config = dict(
    model='CTC audio transcriber',
    dataset='phrases spoken by 400 fixed synthetic voices',
    gain_aug_db=6,
    time_shift_ms=100,
    n_mels=80,
    stem='single',
    final_lr_fraction=0,
    weight_decay=0.04,
)
Rows from block 4 of a small CTC audio transcriber, named by matrix and row number. Rows with one number belong to one channel. Each number is 128 + 24 x the weight over its row's rms, rounded and kept within 0 to 255. All counts start at 0.
After each channel's rows are labels from the 100 clips, of 14976, where the channel reaches its largest size: "peak on" is the class under the peak. Only what is clearly more common there than usual is listed. The data: phrases spoken by 400 fixed synthetic voices.
# filt: filter width-5 conv, dilation 16 (model.blocks.4.filt.weight, 128x128x5, each kernel summed), inputs 0-127
# gate: gate width-5 conv, dilation 16 (model.blocks.4.gate.weight, 128x128x5, each kernel summed), inputs 0-127
# out: residual pointwise conv (model.blocks.4.out.weight, 128x128x1, transposed), outputs 0-127

filt.108 [ 89 115 179 108 137 100  76 118 129  98  85 126  97  94  99 128 101 124 136 122 104 137 139 114 161 106 157  88 167 146 148 126  98 102 121 155 123 152 132  56 148 152 135 127  85 133 150 102 154 107 132 124 151 146 141 113 121  84 118 144 121 110 119 146 120  93 140  89 145 116 118 132 142 174 153 122 104 111 149 140 103 144 136  92 105 157 134 182 150  89 154 141  73 116 109 124 101 137 113 114 138 143 148 130 122 120 129 134 132 125 151 164 125 122 111 153 149 115  99 121 138 117 129 118  67  93 111 159]
gate.108 [147 144 164 144 185 138 137 128  97 130 177 130 129 121 114 151 132 121 172 144 143 152 147 137 152 129 158 185 144 122 129 116 158 133 187 138  85  92 122 126 114 108 133 123 147 109 157 149 110 139  92 120 105 132 125 131 146 121 149 144  91 115 140 120  97 165 130  95 149 110 138 141  97 105 125 150 105 123 112  98 142 111 135 144 142 161 162 143 125 157  96 126  77 104 129 117 116 140 140 112 142  76 126 105 118  78 135 137 149 128 153  75 150 115  70 125 100 118 144 102 111  84 122 130 157 117 185 123]
out.108 [137 124 146  88 119 188 102 120 150 123 126 142 137 123 134 138 125 117 165  95  99 137  80 108 136 111 124 155 113 108  95 133 118  90  97 149 154 121 151 191 130 142 133 126 186 146 115 129 163  98 101 136 107 137 113 104 114 149 125 106 105 108 114 126 142 123 169 166 147 165 114 134 150 140 127 119  99 163 117 138  96 107 106 116 102 101  97 105  99 109 193 101 113 103 129 144 117 113 140 140 122  98 148 121 106 103 176 113  92  90 137  99 121 148 129 142 115 135 154 112 148 159 186 121 161 124 156 115]
peak on: /ɝ/

filt.5 [ 87  98 122  71 119 125 113 123 105 117 148 153 163 101 192 147 150 130 127 111 165 127 160  97 151 124  70 127 146  84 103 122 104  94 123 146 134 142 150  89 126 117  83 117 130 123 154 148 162 159 157 120 146 140 121 139 133 141  94  92  70 136 116 143 125 104 144 149 159 121 177 134 123 134 115 177 135 130 117  92 115  77 152 120 137 122 152 106 121  92  96 143 152 132 116 146 149 134 117 159 102 111 100 140 151 130 104 143 117 108 159 138 135 146 151 104 170 135 133 147 146 134  94 117 148 110 137  96]
gate.5 [151 128 124 141 150 134  62  93 127 121 136 116 137 127 117 117 154 150 145  86 111 146 123  70 149 130 139 145 146 159 113  91 142 136 138  92 118 101  88 163 132 119 160 139 119 127 116 157 126 135 133 101 132 127 103 144 163 156 133 156 148 140 135 152 146 120 183 140  66 148 125 120 123 140 102  95 130 153 122 160 134 141 151 121 145  90 125 119  90 104 158 145  94 110 129 137 131 136 114 139 140 167 143 132 121  78 124 123 151 142 109 160 127 146 160 159 118 129  86 102 103 104 139 145 152 136 220 102]
out.5 [ 91 134 130 151 136 134 106 169 136  92 137 101 125  94  73  92 121 121 134 111 169 114 146 110 145 143 108 135 113 107 124 144 105 128  88 153 157 113 142 116  92 112 119 109 153 160 122  94 107 146 147 122 120 114  73 114 104 126 150 152 109  81 124 118 156 132 153 112 151 115  76 120 104 146  91 145 149 108 105 111  97 118 187 137 113 121 115 171 103 177  74 152 113 147 100 130 136 146 166 151 128 161 122 159 141 110  95 108 140 116 146 155 110 189 132 161 129 146 114 140 111 128 137 140 117 133 144 109]
peak on: /t/

filt.88 [102  37  88 134 124 155 180 125 103 126 148 103 161 108 126 125 122 141 112 153 122 138 164 153 113  94 102 139 106 111 143 162 155 145 108 154 119 118 151 118 127  96 146 138 136 128 123 139  82 126 142 139 116 122 107 104 115 131 128 103  58 103 162 108 106 158  92  89 134 117 134 117 149 165 158 190 143 128  99 109 137 141 117 120 150 131 141  71 148 102  98 124 138 124 138 153 124  90 147 166 133 123 131 141 127 145 169 139 150 151 126 150 103 142 145 129 133  93 127 125 114  92 119 118  99 123 138 158]
gate.88 [ 97  72 126 139 136 129 161 106 206 139 170 125 106 124 110 145  89 111 132  93 135 132 143 113 133 110 111 153 121 126  93 107  80 128  96 101  97 117 162 110 137 108  94 130 133 135  87 146 117 137 112 126 141 122 119 170  93 120 128 155 118 103 159  96 104 128 161 123 114 143 159 126  96 176 174 126 135 132  77 143 104  92  98 123 131 170 130 126 126  97 104 140 136 137  72  76 117 109 112 114 184 145 130 132 112 142 119 125 133 139 110 127  94 142 130 150 137 118 102 115 137 141  91 132 103 119 139 138]
out.88 [110 101 156 147 110 107 132 145 104 104 108 155 121 141 150 128 127 148 124  70  99 159 141 134 110 148 133 121 187 139 114 110 147 163 102 147 152  89 178 134 155 132  85 144 134 101 113 120 137 139 121 119 113 107 152 133 118  89 135 159  93 150 115 129 141 170 102 137 169 118 126 133 113 133 124 127 128 126 151 139 115 131 145  72 133 173 135  97 195 127 135 138 101 142 128 128 182 151 125 144 108 174 161 133 129 180 149 137 138 151 132 135 130 151 175 139 116 135 141 160 159 112 180 164 106 101 140 130]
peak on: /t/

filt.90 [168 107 118  99 160 127 123 142 130 153 127 139 133  81 151 136 140  87 126 110 150 164 106 144  87 130 146  84 124  95 144 175 120  90 107 134 135 101 158 121 122 158 137  96  97 118 142  88 192 147 121 122  80 204 178 105 138 133 120  91 168 143 142 104 116 110 129  99 164 107 100 129 109 103 149 153 106 144 132 148 109 114 156 147 152 130 161 147 155 106 115 154 119 122 135 152 137 142 112  94  99  89 144 150 147 119 123 141 126 124 111 154 144 124 117 108 111 134 148  96 105 122 147 128 113 140 135 169]
gate.90 [ 71 114 147  72 119 123 125 100 162 140  84 142 125 119 125 116 128 105 121 113 132 139 141 150 118 160 136 153 115  97 140  82 116 127 115 126 155 101 157 116 134 102 102  74 141 116 117 193 139 136 126  87 134  91 145 137 109 123 129 163 139 116 153 150 120 141 151 132  74  93 137  93 132 159 130 163  96 180 142 116 142 129 129 136 159 144 114 132 144 102 131  78  96 142 114 100 108 128 112 127 138  97  91 158  98 109 157 138 119 139 150 156 135 121  93 140 174 133 108 119  94 134 130 152  80 167 128 120]
out.90 [181 123 132 152 140 107 160 145 102 115 137 120 110 162 160 135 158 136 134 148 120 132 183 173 127 119 155 116 114  86 168 136  76 122 137 101 146 134 120  77 134 149 120 153 141 133 159 138 145 118  92 148 121  76 116 137 147 182 142 114 146 115 123 149 126 158  57 115  85 132 135 122  99 137 125 106 156  64 148 127 125 111 130 104 127 169 115 134 118 144 131  89 117 108 111 122 100 133 102  97 121 158 136 129 160 139  84 108 156 138 146 126 130 124 112 142 105 114 117 123 106 131 159  90 154 147  94 129]
peak on: /t/

filt.86 [141 144 126 142 137 104 137 144 139 129 108 188 119 142 133 143  89 145  96  99 166 102 168 161 110 117 136 123 116 148 139 120 111 108 112 109 129 140 124  54 112 165 114 129 100 122 117 106 171 170 109 126  60 157 102 106 115 149 122  95 149  95 125 141 163 102  96 142 113 121  90  98 157 130 157  88 131 160 134 155 129  96 155  95 122 127 127 115 151 125 120 112 100 148 147 115 137 147 133 135 104 163 136 147 119 118 126 103 140 109 137 187  99  88 124 164 117 152 140  92 152 127 109 161 136  94 144 118]
gate.86 [ 95 120 121 141 133 132 140 124 135 119 102 161 122  85 132 141 141  89 151 153 120 166 136 131  98  94 182 145  98 137 114 109 115 163 153 131 119 111 133 139 101 159 153 103  98 136 164 106 101 113 115 114 111  96 114 113 152 128 147 138 185 113 121 142 130 131 145 122  99 114 131 110 124 130 142 158  97 121 121 137 110  56  89 148 150 145 147 127 105 134 152 119 150 116 104 102 130 174 140 132 136 177 154 144 114  79 150 158 135 183 141 115 151 122  82 143 158 115  94  88  76 127  93 156 142 108 133 113]
out.86 [134  88 171 152 123 124  73 133 107 140 114 132 130 164  86 164 140 109 140 114 172  84 116  97 119 125 138 141  72 145  90 150 111  93 120  88 138 129  94 191  80 133 126 149 115 141 107 129 133 181 138 133 144 167 124 169 113 124 157 192 145 106  90 137 155 129 138 150 157 145 130 109 110 107 141 140 120 123 124 147 115 156 182 127 128 114 137 106 156 108 161 152 127 116 122 141 101 130 155 157 140 113 109 127 135 160 152 153 135 148 141 114 152 135 151 144 143 140 106 148 100 165 137 110 141 139 115 120]
peak on: /k/

filt.78 [146 142 115 109 147 168 115 136 125 111  70 118  98 134 105 105 110 112 123 154 110 144 139 134 124 124 151  93  97 123 142 156 174  92 133 100 132  93 124 122 139 116 132  89 123 108 143 155 120 167 113 132 128 118  62 113 148 124 159 105 175  89  90 143 141 122 134 168 110 140  83 134 116 156 134 131  93 118 139 168 159 162  74 145  95 140 114 139 122 119 143 149 104 145 157 114 151 163 171 155 176 129 105 133 111  95 140 125 115 139 111 166 121 149 137 145 134 130 145  96 122 125 141 129  63  98 140 119]
gate.78 [105 156 110 169 137 143 150 144 114 140 141 146 150 114 125 122 112 145 151 158 130 142 123 169 173 137 100 100 139 136 144  93 146 112 147  96  91 153 129 120 101 125 120 127 127 152  69 122  88 117 103  91 143 101  93 143 133 122 161 153  96 136 149 126 119  96 104  85 113 120 115 119 100 174 127 116 133 175  92 161 126 115 132 147 113 113 100 134 140 158 169 114 143 147 142 106 111 140  89 113 116  91 153 120 136  87  70 119 119 142 120 122 112 130 103 187  90 123 128  92 102 115 103 178 115 141 106  98]
out.78 [113  69 176 123 151 125 147 124 103 121 112 133 149 149 123 142 117 110 122 129 121 142 150 135  88 130  82 106 170 141 109 141 148 131 167 129  74 146 140 143  99  85 141 135 124 140 144 156 110 157 106 107 189 184 147 157 123 136 135  97 146 142 170 103 112 127  98 116 135 142 116 164 112 115 105 118 123 161 158 164 122 113 125 138 149 131  62 145 118 121 140 123 105 158  98 118 136 149 133 112 129 151 164 102 139 124 170 135 160 101 113 149 134  82 126 132 153 101 133 153  93 137 176 118  96 148 124 109]
peak on: /ɝ/

filt.65 [137 116 144 158  99 112 157 133 146 131 103 129 117  93 107 133 216 125 101  93 109 130 146  73 123 135 179  95 129 145 129 106 158 137 127 139 133 141 121 136 106 161 131 148 123  69 120 126 161 157 122 125 128 133 121 126 144 136 122 123 164 177 103 169 131 130 119 122 119 170 158  98 118 110 128  86 155 109 134 146 130 169  87 103  98 127 122  83 125  96 128 132 122 141 128 102 141 130 128 138 110 143 174 126 144 157 185 142 137 146 147 120 160 115 108 127 145 155 147 144 105 154 115 127 111 142 129 194]
gate.65 [130 166 120 140 111 121  94 140 139 135  73 179 126 112 126 162 110 145 138 113 143 152 113  64 166 131 144  86  95 154 153  47 145 154 134 125 155 135 116  99 141 154 129 121  95 147 115 152 113 115 140 107 121  94 129 133 115 128 109 137 154 121 113 180 122 113 162 171 121 135 136 123 133 127 135  81 137 120 127 145  94 131 125 121 112 117 132 183 104 136 134  77 136 164 135 127 143 142 151 144 162 116 151 134 138  93  89 123 141 146 134 138 116 128 127 189 124 148  92  82 147 101 130 150 126 147 104 125]
out.65 [122 107 104 116 161 149  69 150 115  95 134 164  93 122 164 173 125 106 116 132 121 117 135 174 127 132 109 121 142 130 135 148 123 126 113 108 170 173 117 157 126 150 166 113 163  73 147 123 103 110 137 103 187 116  99 115 130  90 148 157 128 162 165 112 109 124 139 127 113 178 122 137 116 113 147 169 124 140 105 150 117 113 111 121 135 144 126  68 110 105 116 128 118 132 137 149 130 188 141 139 142 135 124 115 131  97 176 140  81 117 132 113 112 128 143 164 149 162 158 121 136 143 139 173  98 145 129 106]
peak on: /ɹ/; /ɝ/

filt.43 [140 161 100 123 129 136 117 123 140 124 114 133 132 130 110 130 117 119 112 152  82 100 183 150 131 136 148 142 142 112 102  92 134 136 168 103 111 148 157 132 146 133 151  77 162 134 117  80 155 156 105 115 159 134 103 116 131 159 137 130  73 132 176  64 115 109 131 121 134 117 113 132 104 159 165 159 126 111 130 123 137 119 104 132 136 183 142 147 122  94  82 133 165 116 135 135 126 141  94  97 139 111 153 119 128 148 160 146 116 130 136 113 126 110 104 154 139  78 167 165 148 114  84 119 155 117 182  95]
gate.43 [100 128 132 116 137 122 189 163  77 156 124 152 135 139 114 130  84 143 103  85 181 109 116 148 166  97 115 156  95 158 127  79 110  94 115 136 122 117 152  90 109 112 118  99 120 122  78 165 120 115 143 109 119 108 115 147 152 121 180 173 127 122 159 161 114 153 158 124 101  95 108 127 139 163 150 147 120 124  99 141 115 117 148 125 139 129 114 139 125 115 104  80 137 137 102 110 110 133 144 144 129 116  71 128 109  78 102 142 132 108 124 127 123 137 141 156 121 117  74 117 141 108 134 166  94 136 120 141]
out.43 [ 91  50 128 132 129  96 115 107  99 100 124 134 135 136 155 119 182 154 132 102 127 134 102 141  88 101 114 137  99 118 110 110 145 112 132 105 132 136 141 147 162 108  82  91 171  86 119 137 160 119 190 133 168 127  96  93 150 166 120 168 129 151 127 128 111  99 122 119 134 141  94  93 123 134 107 134 109 116 151 170 113 124 130 135 130 129  98 146 112 108 124 125 126 103 129 159 136 104 198 106 152  94 138 123 125 132 184 137 118 132 114 156 118 147 122 145 108 138 108 102 142 129 164 105 123 146 164 116]
peak on: /t/

filt.64 [154 164  95 108 133  98 108 161 110 149  53 132 123 141 124 143 124 137 115 119 157 103  84 131 117 212 127 101 149 131 148 157 149 108 157 111 108 151 153 147 124 128 127 101 135 133  85  99  97 112 125 130 110 160 134  83 136 128 158 134 143 122 134  93 120 123 108 104 146 107  80 115 123  93 103  89 110 128 124 105 174 123 118 144 116 136 132 100 111 146 132 123 132 131 144 129 151 126 142 121 108  89 122 133 105 117 144 133 114 116 100  85 115 136 153 156 108 122 146  93 136 118 196 107 145 150 125  67]
gate.64 [ 95 161 129 136 169 130 126 148 133 100  61 124 130 122 122 168 102 119 156 102 150 115 141 102 159 144 102  92 115 141 120  86 142 157 135 164 110 138 109 118 116 147 166 123 101  91 101 155 104  94 112 109 187 139 121 134 151 161 139 136 155 103 148 154 115 104 142  96  98 161 109 164 133 159 163 161 128 150 127 169 134 127 144  91 130 122 142 176 133 105 164  85 122 124 116 130 108 139 112 115 149 133 155 154 134 104 113 119 140 123 131 154 119 114 115 165 144 111  95 128 126  80 103 112  97  97 107  90]
out.64 [166 120 142 123 124 146 107 145 161 153  92 108 116 120 120 120 144 101 133 130 137 143 135  96 113 142 117 159  95 122 104 125 128 130 106 114 154 173  89 142 131 147 149 135 111 155 153 132 140 121 120 102  91 143 112 104 119 129 166 118 141 148 146  80 125 156 134 113 136 163 130 108 122 177 132 169 106 134 131 164 141 170 158 125 127 122 168 136  82  84 101  99 136  62 134 115 115 129 122 132 164 101 182 124 168 130 153 146 109  86 141 110 134 149 127 100  60  99 102 127 143 156 112 149 130 175 103 121]
peak on: /ɔ/

filt.7 [140 152 143 142 162 173 142 120 132 121 194 140  67 106 122  93 144 113 152 139 103 114 128 105  87 147 174 153 162 136 105 164 140 109 153  89 117 136 145 173 127 129 137 143 121 119  99 130 156 128 113 140 119 114 119 123 150 132 109  78 130 100  93 117 136 178 110 153 147 159 104 116  72  84 112  85 127 144 137 101 119 148 117 136 162 114 186 116 134 103 128 152 127 135 128 111 149 159 172 124 126 129 134 136 146  83 147 110 104 111 122 106 121 134 127 146 120 135 145 124 121 125 103  98 161 131 181 116]
gate.7 [111 152 145 137 149 166 114 131 127 131 163 154 130 107 121 171 110 122 154 141 137 108 137 134 161  94  77 125 138 138  79 126 175 107 150 129 136 110  91 162 127  95 138 102 125 113  87 134 123  89  99 112 110 114 127 138 158 119 177 161 144 127 134 155 102 152 140  92 112 121 122 105 107 110 112 112 137 172 119 103 137 133 136 144 121 107 117 150 125 134 135 179 107 147 133  83 116 176 142 142 122  98 104 155 114  86 104 128 109 158 102  83 150 128  70 146 146 135 104 135 107  83 138 136 147 145 126  69]
out.7 [152 103 127 146  77 116 179 150 121 116 107 158 108 118 125 155 117 134 134 100 175 127 140 114 157 112 134 193  89 130 101 125 121 110 167  86 140 134 127 104 131 130 158 119 119 107 126 108 142 122 101 134 132 141 104 147 147 165 116 124 143 170 148 134 166 124  91 134 137 146 107 125 127  93 171 127 109 134 116  92 118 122 129 133 146 164 149 123 139 135 134 129 106 101 100 108 120 174 186 137 112 111  74 143 105 143 157  85 174 121 104 139 147 103 147 130 144 159 135 119 144 147 152 148 144 197  93 140]
peak on: /ɝ/; /ɹ/

filt.59 [148  97 112 128 134 165 128 115 130 105 175  99 156 112 141 155 102 156 125 129 164 113 111 133 150 135 120  98 116 118 154  98 168 167 107 134 131 141 102  58 112 131 155 143 107 134 113 123 113 139 103 154 174 128  98 154 130 202 135 111  63 139 105 114 166 153 110 116 150 187 158 139 128  87 130 140 147 110 137 115 145  82 158 119 108 138 111 144 133 103 152 135 120 118 106  93 149  99  89 130 112 129 144 148 133 111 126  94 131 171 147 142 118 104 147 149 130 144 123 149 152 170 126 158 136 140 129 128]
gate.59 [ 95 119 135 150 135 111 126 112 142 122 103  96 173 107 103 111 137 143 114 230 167 140 147  75 194 127 124 128  96 122 137 126 152 137 172 151 111 115 107 114 163 166 112 109  94 146  90  96 111  85 127 139  91 139 117 135 124 147 128 156 104 124 133 159 107 127 129 107 126 144 153 140 149 163 132 158 139 144 126 127  82  97 134 142  83 144 112 115 117 153 121 163 139 141 106 125 114 161 106 110 143 108 130 118 122  94  84 110 131 145 114 106 141 111  85 157 123 131 136 117 123 129  90 121 128 114 122 100]
out.59 [179 148 124 173 131 124 159  77 116 116 138 149 136 146 133 131 149 123 153 118 117 150 122 141  57 155 120 121 110 136 154  94 125 128 163 104 135 127 131 148 155 147 160 151 147 155 122 131 125 131 103  85 137  99 149 127 143 162 143 150 132 142  81 127 131 111 142 131 132 132 128  95 160 171  93 163 141 166 137 114 117 176 137 104  95 127 147 151 115 136 148 133 152 141  64 162 157 112 149  70  70 126 141 124 142 167 108 151 119 113 176 127 102 146 117 126 119 128 154 112 145 129 102 136 123  96 117 100]
peak on: /t/

filt.19 [136  80 153 118 132 155 169 110  89 113 156 135 162 142 134 145 141 136  81 113 130 114 149 124 132  88 138 145 126 143 113 116 132 120 115 145 143  99 134 103 103 105 127 154 153  99 111 123 133 147 100 110 102 180 110 121 154 144 145 118  84 133 125 104 174 159 119 130 124 141 133 130 123 148  82 143 121 131 124 123 154  62 175 138 118 131 106  55 138 135 109 143 112  74 122 181 152 133 108 146 141 107 136 107 147 130 153 112  83 132 147 143 150 121 190 164 116 147 124 148 112 149 144 136  91 109 119 101]
gate.19 [ 61 126 177 163 126 113 114 130 113 160 130 123 132  92 134 173 119 168 121 125 121 145 156 102 148 125 134 119 131 141  98 122 136 113 107 158 154 116 134 128 138 115 103 150  96 115  79 135 112 119 129 118  90 101 140 132 108 129 121 134  89 142 168 136 104 147 107 120 100 127 157 117 156 137 187 169 159 146 140 147  82 111 117  89 125 105 143 107  91  99  89 103 126 114 125  83  86 143 126 146 133 122 131  89 145 133 127  99 166  79 123 147 127 129  93 114 139 113 103 141  69 111 112 165  96 142 131 123]
out.19 [138 134 146 157  69 110 149 130 143 125 123 135 141 114  96 143  81 144 112 147 129 147 132 134 143 105 123 159 146 110  97 127 130 136 146 123 160 116 144 150 110 127 132 149 184 145 113 122 129 115  88 121 107 114 129 114 135 142 139 110 161 108 162 126  77 168  51  96 121 135 148 141 133 117 131 105 165 143 150 148 116 150 164 143 108 141 112 129 170 104 118  93  71 103 119 109 123 125 185 122  98 126 100  88 115 146 149 165 134 174 148 135 102 160 120 136 102 127 152 110 125 142 109 160  92  98  88 151]
peak on: /t/

filt.51 [159 108 144  72  96  87 153 159 135 112 161 150 138 109 158 128  95 131 100 125 136 101 123 159 111 155 102 133 116 119 136 155 160 137 142  95 116 145 143 108 119 124 114 133 165 121 129 106 157 201 103 174 115 145 104 132 170 123 127 133 109 117 123 115 123 106 102 131 171 117 122 116 122 143 137 158 118  99 116 130 149 136 114 144 115 163 170  92 114 136 100 152  56 126 134 129 142 146 172  98 141 122 108 151  90 180 146 103 117 154 131 115 149 163 121 130 154 151 152 123 137 116 146 132 148 130 180 161]
gate.51 [109 138 117 128 173 135 142 163 117 138 157 102 120 106 139 113 159 135 134 126 144 140 130 132 131 160 118 188 143 147 141 103 144 126 139 110 105 100 151 129 108  92 116 166 156  95 127 103 137 130 116 104 101 124  90 149 163 123 138 127 120 127 133 123 138 122 125 141 103 143 169 122  99 151 124  85 119  96 104 121 136 108 143 132 170 137 178 124 105 151 126 143 119  89 104 193  92 183 136 135 142 104 111 126 125  78 112 110 107 135 122  92 111 126 120 151 141 141 126 136  61 131  98 116 136 154 215 119]
out.51 [110 103 162 151 153 135 164 105 133  99 128 180  99 118 142 124 134  97 118 155 119 105 133 173  90  83 179 121 145 144 133 125 129 108 154 140 118 122 136 115 130 148 128  82 114 123 135 173 107 125 156 119 124  85 174 101 142 154 130 117 137 121 133 177 115 148 121 111 152 129  88 160 142 105 114 141 167 118 123  99 130 186  77 121 112 135 139 115 155  90 111 105 110 138 126 130 133 100 165 121 136 118  87 159 117  92 136 106 115 151 129  90 108 108 100 115 106 105 172 171 109  98 129 159 115  99 124 127]
peak on: /ɔ/; /ɑ/

filt.23 [146  88 151 124 125  94  98 119 134 105 156  97 153  99  51 129 115 135 132 105  62 153 124 119 161  98 159 134 124 115 150 143 130 132 171 167 100 108 152 153 133  83 139 119 152 143 141 104  81 140 129 146  94  90 141 104 160 152 152 170 145 126 154 156 127 130 117 103 142 114 132 131 133 171 103 127 124 129 125 158 108 107 165 115 115 131  86 139 103  91 161 148 123  99 131 125 134 177 164 147 161 157 149  98 112 102 154 126 106 109 142 127 119 113 107 163 124 114 133 145 101 143 124 135  96 144 127 142]
gate.23 [145 152 155 123 154 124 104  90 166 116 126  90 109 185 169 133 132  85 130 121 101 138 145 154 120 116 135 182  77  98 108 118 130 114 171  96 131  92 122 102 102 139  99 103 113 116 111 112 136 147 110 106  98 114 126 164 136 118 173 126 124 164 153 123 146 160 155 108  95 147 116 147 113 102 166 113 113 143 146 123 115 125 142 148 162 119 170 169 119 122 116 109 100 165 101  99 130 126 116 143 134 101 100 170 139 113 106 149 139 142 113 120 162 144  64 119 131 119 130 105  99 146 128 139 175 124 150  99]
out.23 [144 161  99 170 141  87  94 159 124  81 117 120 129 110  80 134 160 134 153 162 153 127 152 109 106  82 109 112 143 100 175 111 115 120 137 115 155 153  86 143 147 164 142 156 152  79 132 133 178 161  93 132 147 153 111 140 129 137 127 116 158  84 110 101 129 110 135 108 111 102 145 133 162 167 113 118 150 109 115 105  99 149 120 110  97 145 129 105 137 134 105  77 137 160 139 102 156 136 106 166 124 142  78 168 155 110 127 133 143 125 105 114 127 128 137 152 116 135 112 117 136 128 122 129 138 178 170 126]
peak on: /ɹ/

filt.122 [134 136 100  77 135  78 136  80 139 118 104 161 128 136 147 151 126 103 149 130 117 137 145 165 114  78 103 127 142 104 132  90 145 117 114 122 130 174 139 129 108 146  92  98  94 110 129 123 157 157 120 130 173 141 171 121 148 130 121 120 149 147 102 106 127 106 142 153 131 150 115 119 156 115  95 192 136 137 124 156 122 141 169 111 117  97 122 159 143 120 120 106 176 188 115  93 116 135 104 172  98 109 129 160 133 137 146 114 126  94 148 121 162 133 134 111 136 164  89 171 113 153 134 117 160 115 104 110]
gate.122 [152 110 156 151 132 138 113 137 123 121 164 106 122 168 134 148 136 133 184 136 139 162 163 158 106 149 153 139  86 145 117 110  90  98 120  79 143 103 152 169 110 133 103 108 118 130 116 159 112 141 130 123 137 154 134 138 100  59 150 123 124 114 156 126 109 153 119  92 120 124 151 125  95 144 159 171 134 127 126 163 129  90 180 149 165 165 149 112  95  94 116 129 128 123 113 145 119 138 145 119 188  81 130 134 139  97 122 153 103 135 126 138 111 150 138 110 143 136 147  84 122 136 138 118 188 163 142 130]
out.122 [106 140 142 186 138 160 115 145 127 114 112 113 111 111 123  98  95 142 121 111 107  78 155  91 147  99 110 134 147 125 157 167 157 111 107 144 134 115 131 125 142 160 139  79 145  89 131 154 130 110 163 157 110 128 121 110  84 123  98  98 144 143  79 125 199 133 158 144 137 122 157 137 142 128 143 152 121 111 148  83 142 133  88 124 149 134 140 115 145 126 110 124 128  88 120  81 138 132  80 153  97 135 151 161 127  89 165 135 177 132 141 138  97 106 121 122 129 131 121 122  73 156 124  95 144 119 110 135]
peak on: /ɝ/

filt.117 [135 117 120 145 168 185 171 111 133 168 150 136 128 102 134  98 144 109 128 133 156 153 134  78 152 128 132 131 105 180 158 143 130  80 102 126 154  83 116 117 111 119 198 146 100 158 134 133 117  99 167 122 130 154 132 136  72  94 113 145 136 117 128 142 129 171 150 110 114  96 151 132 160 129 103 141 129 130 119 129 120 156 137 118 122 160 143 133 146 155 129 139 109 149  79 167 142 137  96 133 118 141 145 133 126 113 130 102 160 152 128 131 151 101 145  68  94 184 126 120 132 116 151 160 108 113 111 139]
gate.117 [118 123 120 109 132 173 133 117 111 111 132  78 149 126 152 153 150  96 111 168 135 181 131 161 147 142 180 140 106 142 147 137 114  96 126 147 133 103 131 113 146 129 131 157 117  97 120 124 125 119 138 125 100  58 104 117 109 113 128 129 167 145 128 118 146 177 138 117 114 134 149 179  74 144 101 116 110 150 122 136 104 143 109 145 143 130 146 154  73 125 130 126 126 115 148 133  88 147 184 125 165 105 141 124 115  83 134 127 114 134 145 104 148 156  84 141  99 127 157 119  79 109 111 153 148 144 176  98]
out.117 [111 165 124 108 117  93 137 115 145 154 148  99 141 127  94  81  79 173  99 139 123  96 116 114 125 143 116 158 114 154 183 142 102 140 133 159 118  82 110  87 128 128 116 134  88  96 101 153 145 124 143  83 142 151 131 114 122 155 137 105 136 109  94 152 141  99 102 186 144 104 125 142 108 158 134 146  78 108 148 149 149 131 166 143 127  80 188 105 140 132 108 142 136 130 142 117 130 138 127 143 118 106 103  96 181  80 112 135 133 128 121 147 112 150 117 113 114 116 132 153 117 137 146 153 103 135  91 141]
peak on: /ɝ/

filt.89 [129 110 103 136 144 155 118 105 185 114 181 103 126 152 134 140 126 162 117 136 141  81 130 146 103 144 120 142 152  98 102  76 124 130 114 130 108 140 132 136 106  97 120 144 133 145 133 125 129 169 159 139 168 139 146 104 103 142 148  80  92 118 102 100 125  76 118 130 157 143  79 135  99 125  93 139 148  95 129  65 159 136 139 129 114 132 143 134 111 102 110 126 124 113 125 195 137 138 121 116 133 142 168 140 131  97 156 146  98 164 117 126 127 120 103 174 124 110 139 168 187 134 151 113 149 108 140 149]
gate.89 [116 128 122 127 148 143 147  92 183 162 179  92 127 122 132 161 139 128 117 168 154 141 118 117  99 127 138 140 111  98  74  98 109 122 161 126  94  84 100 147 120 148 118 115 109 139 102 111 140 108 124 129 114 115  98 140 138 121 167 149 176 134 102 162 122 127 158 117 101 110 152 108 101 146 117 146 173 118 108 142 119 129 109 150 136 142 119  84 120 147  84  99 168 135  86 147  89 115 118 116 112 114 102 142 132  91 111 135 128 179 116 105 142 135  84 132 161 115 119 131  86 128 115 151 151 194 113 116]
out.89 [141 126 113 139 155 148 136  80 132 105  80 124  78 135 139 142 147 133 145 111 121 129 154 103 146 149 131 117 137 169 121 134 171 157 159 132 117 105 121  85 143 136 133 144 157 141 153 142 132 124 142 102 119 134  74 102  96 112  72 129 200 118 146 204 132 120  83 140 139 160 125 188 111 109 118 160 121 128 129 138  89 135 145 138 104 122 122 144 131 103 140 139 145 130 139 133 143 155  96 114 162 132 140 116 150  97 119 124 104  89 170 112 162 123 156 111 120 131 150 165 109 150 107 115  97 133 139 148]
peak on: /ɹ/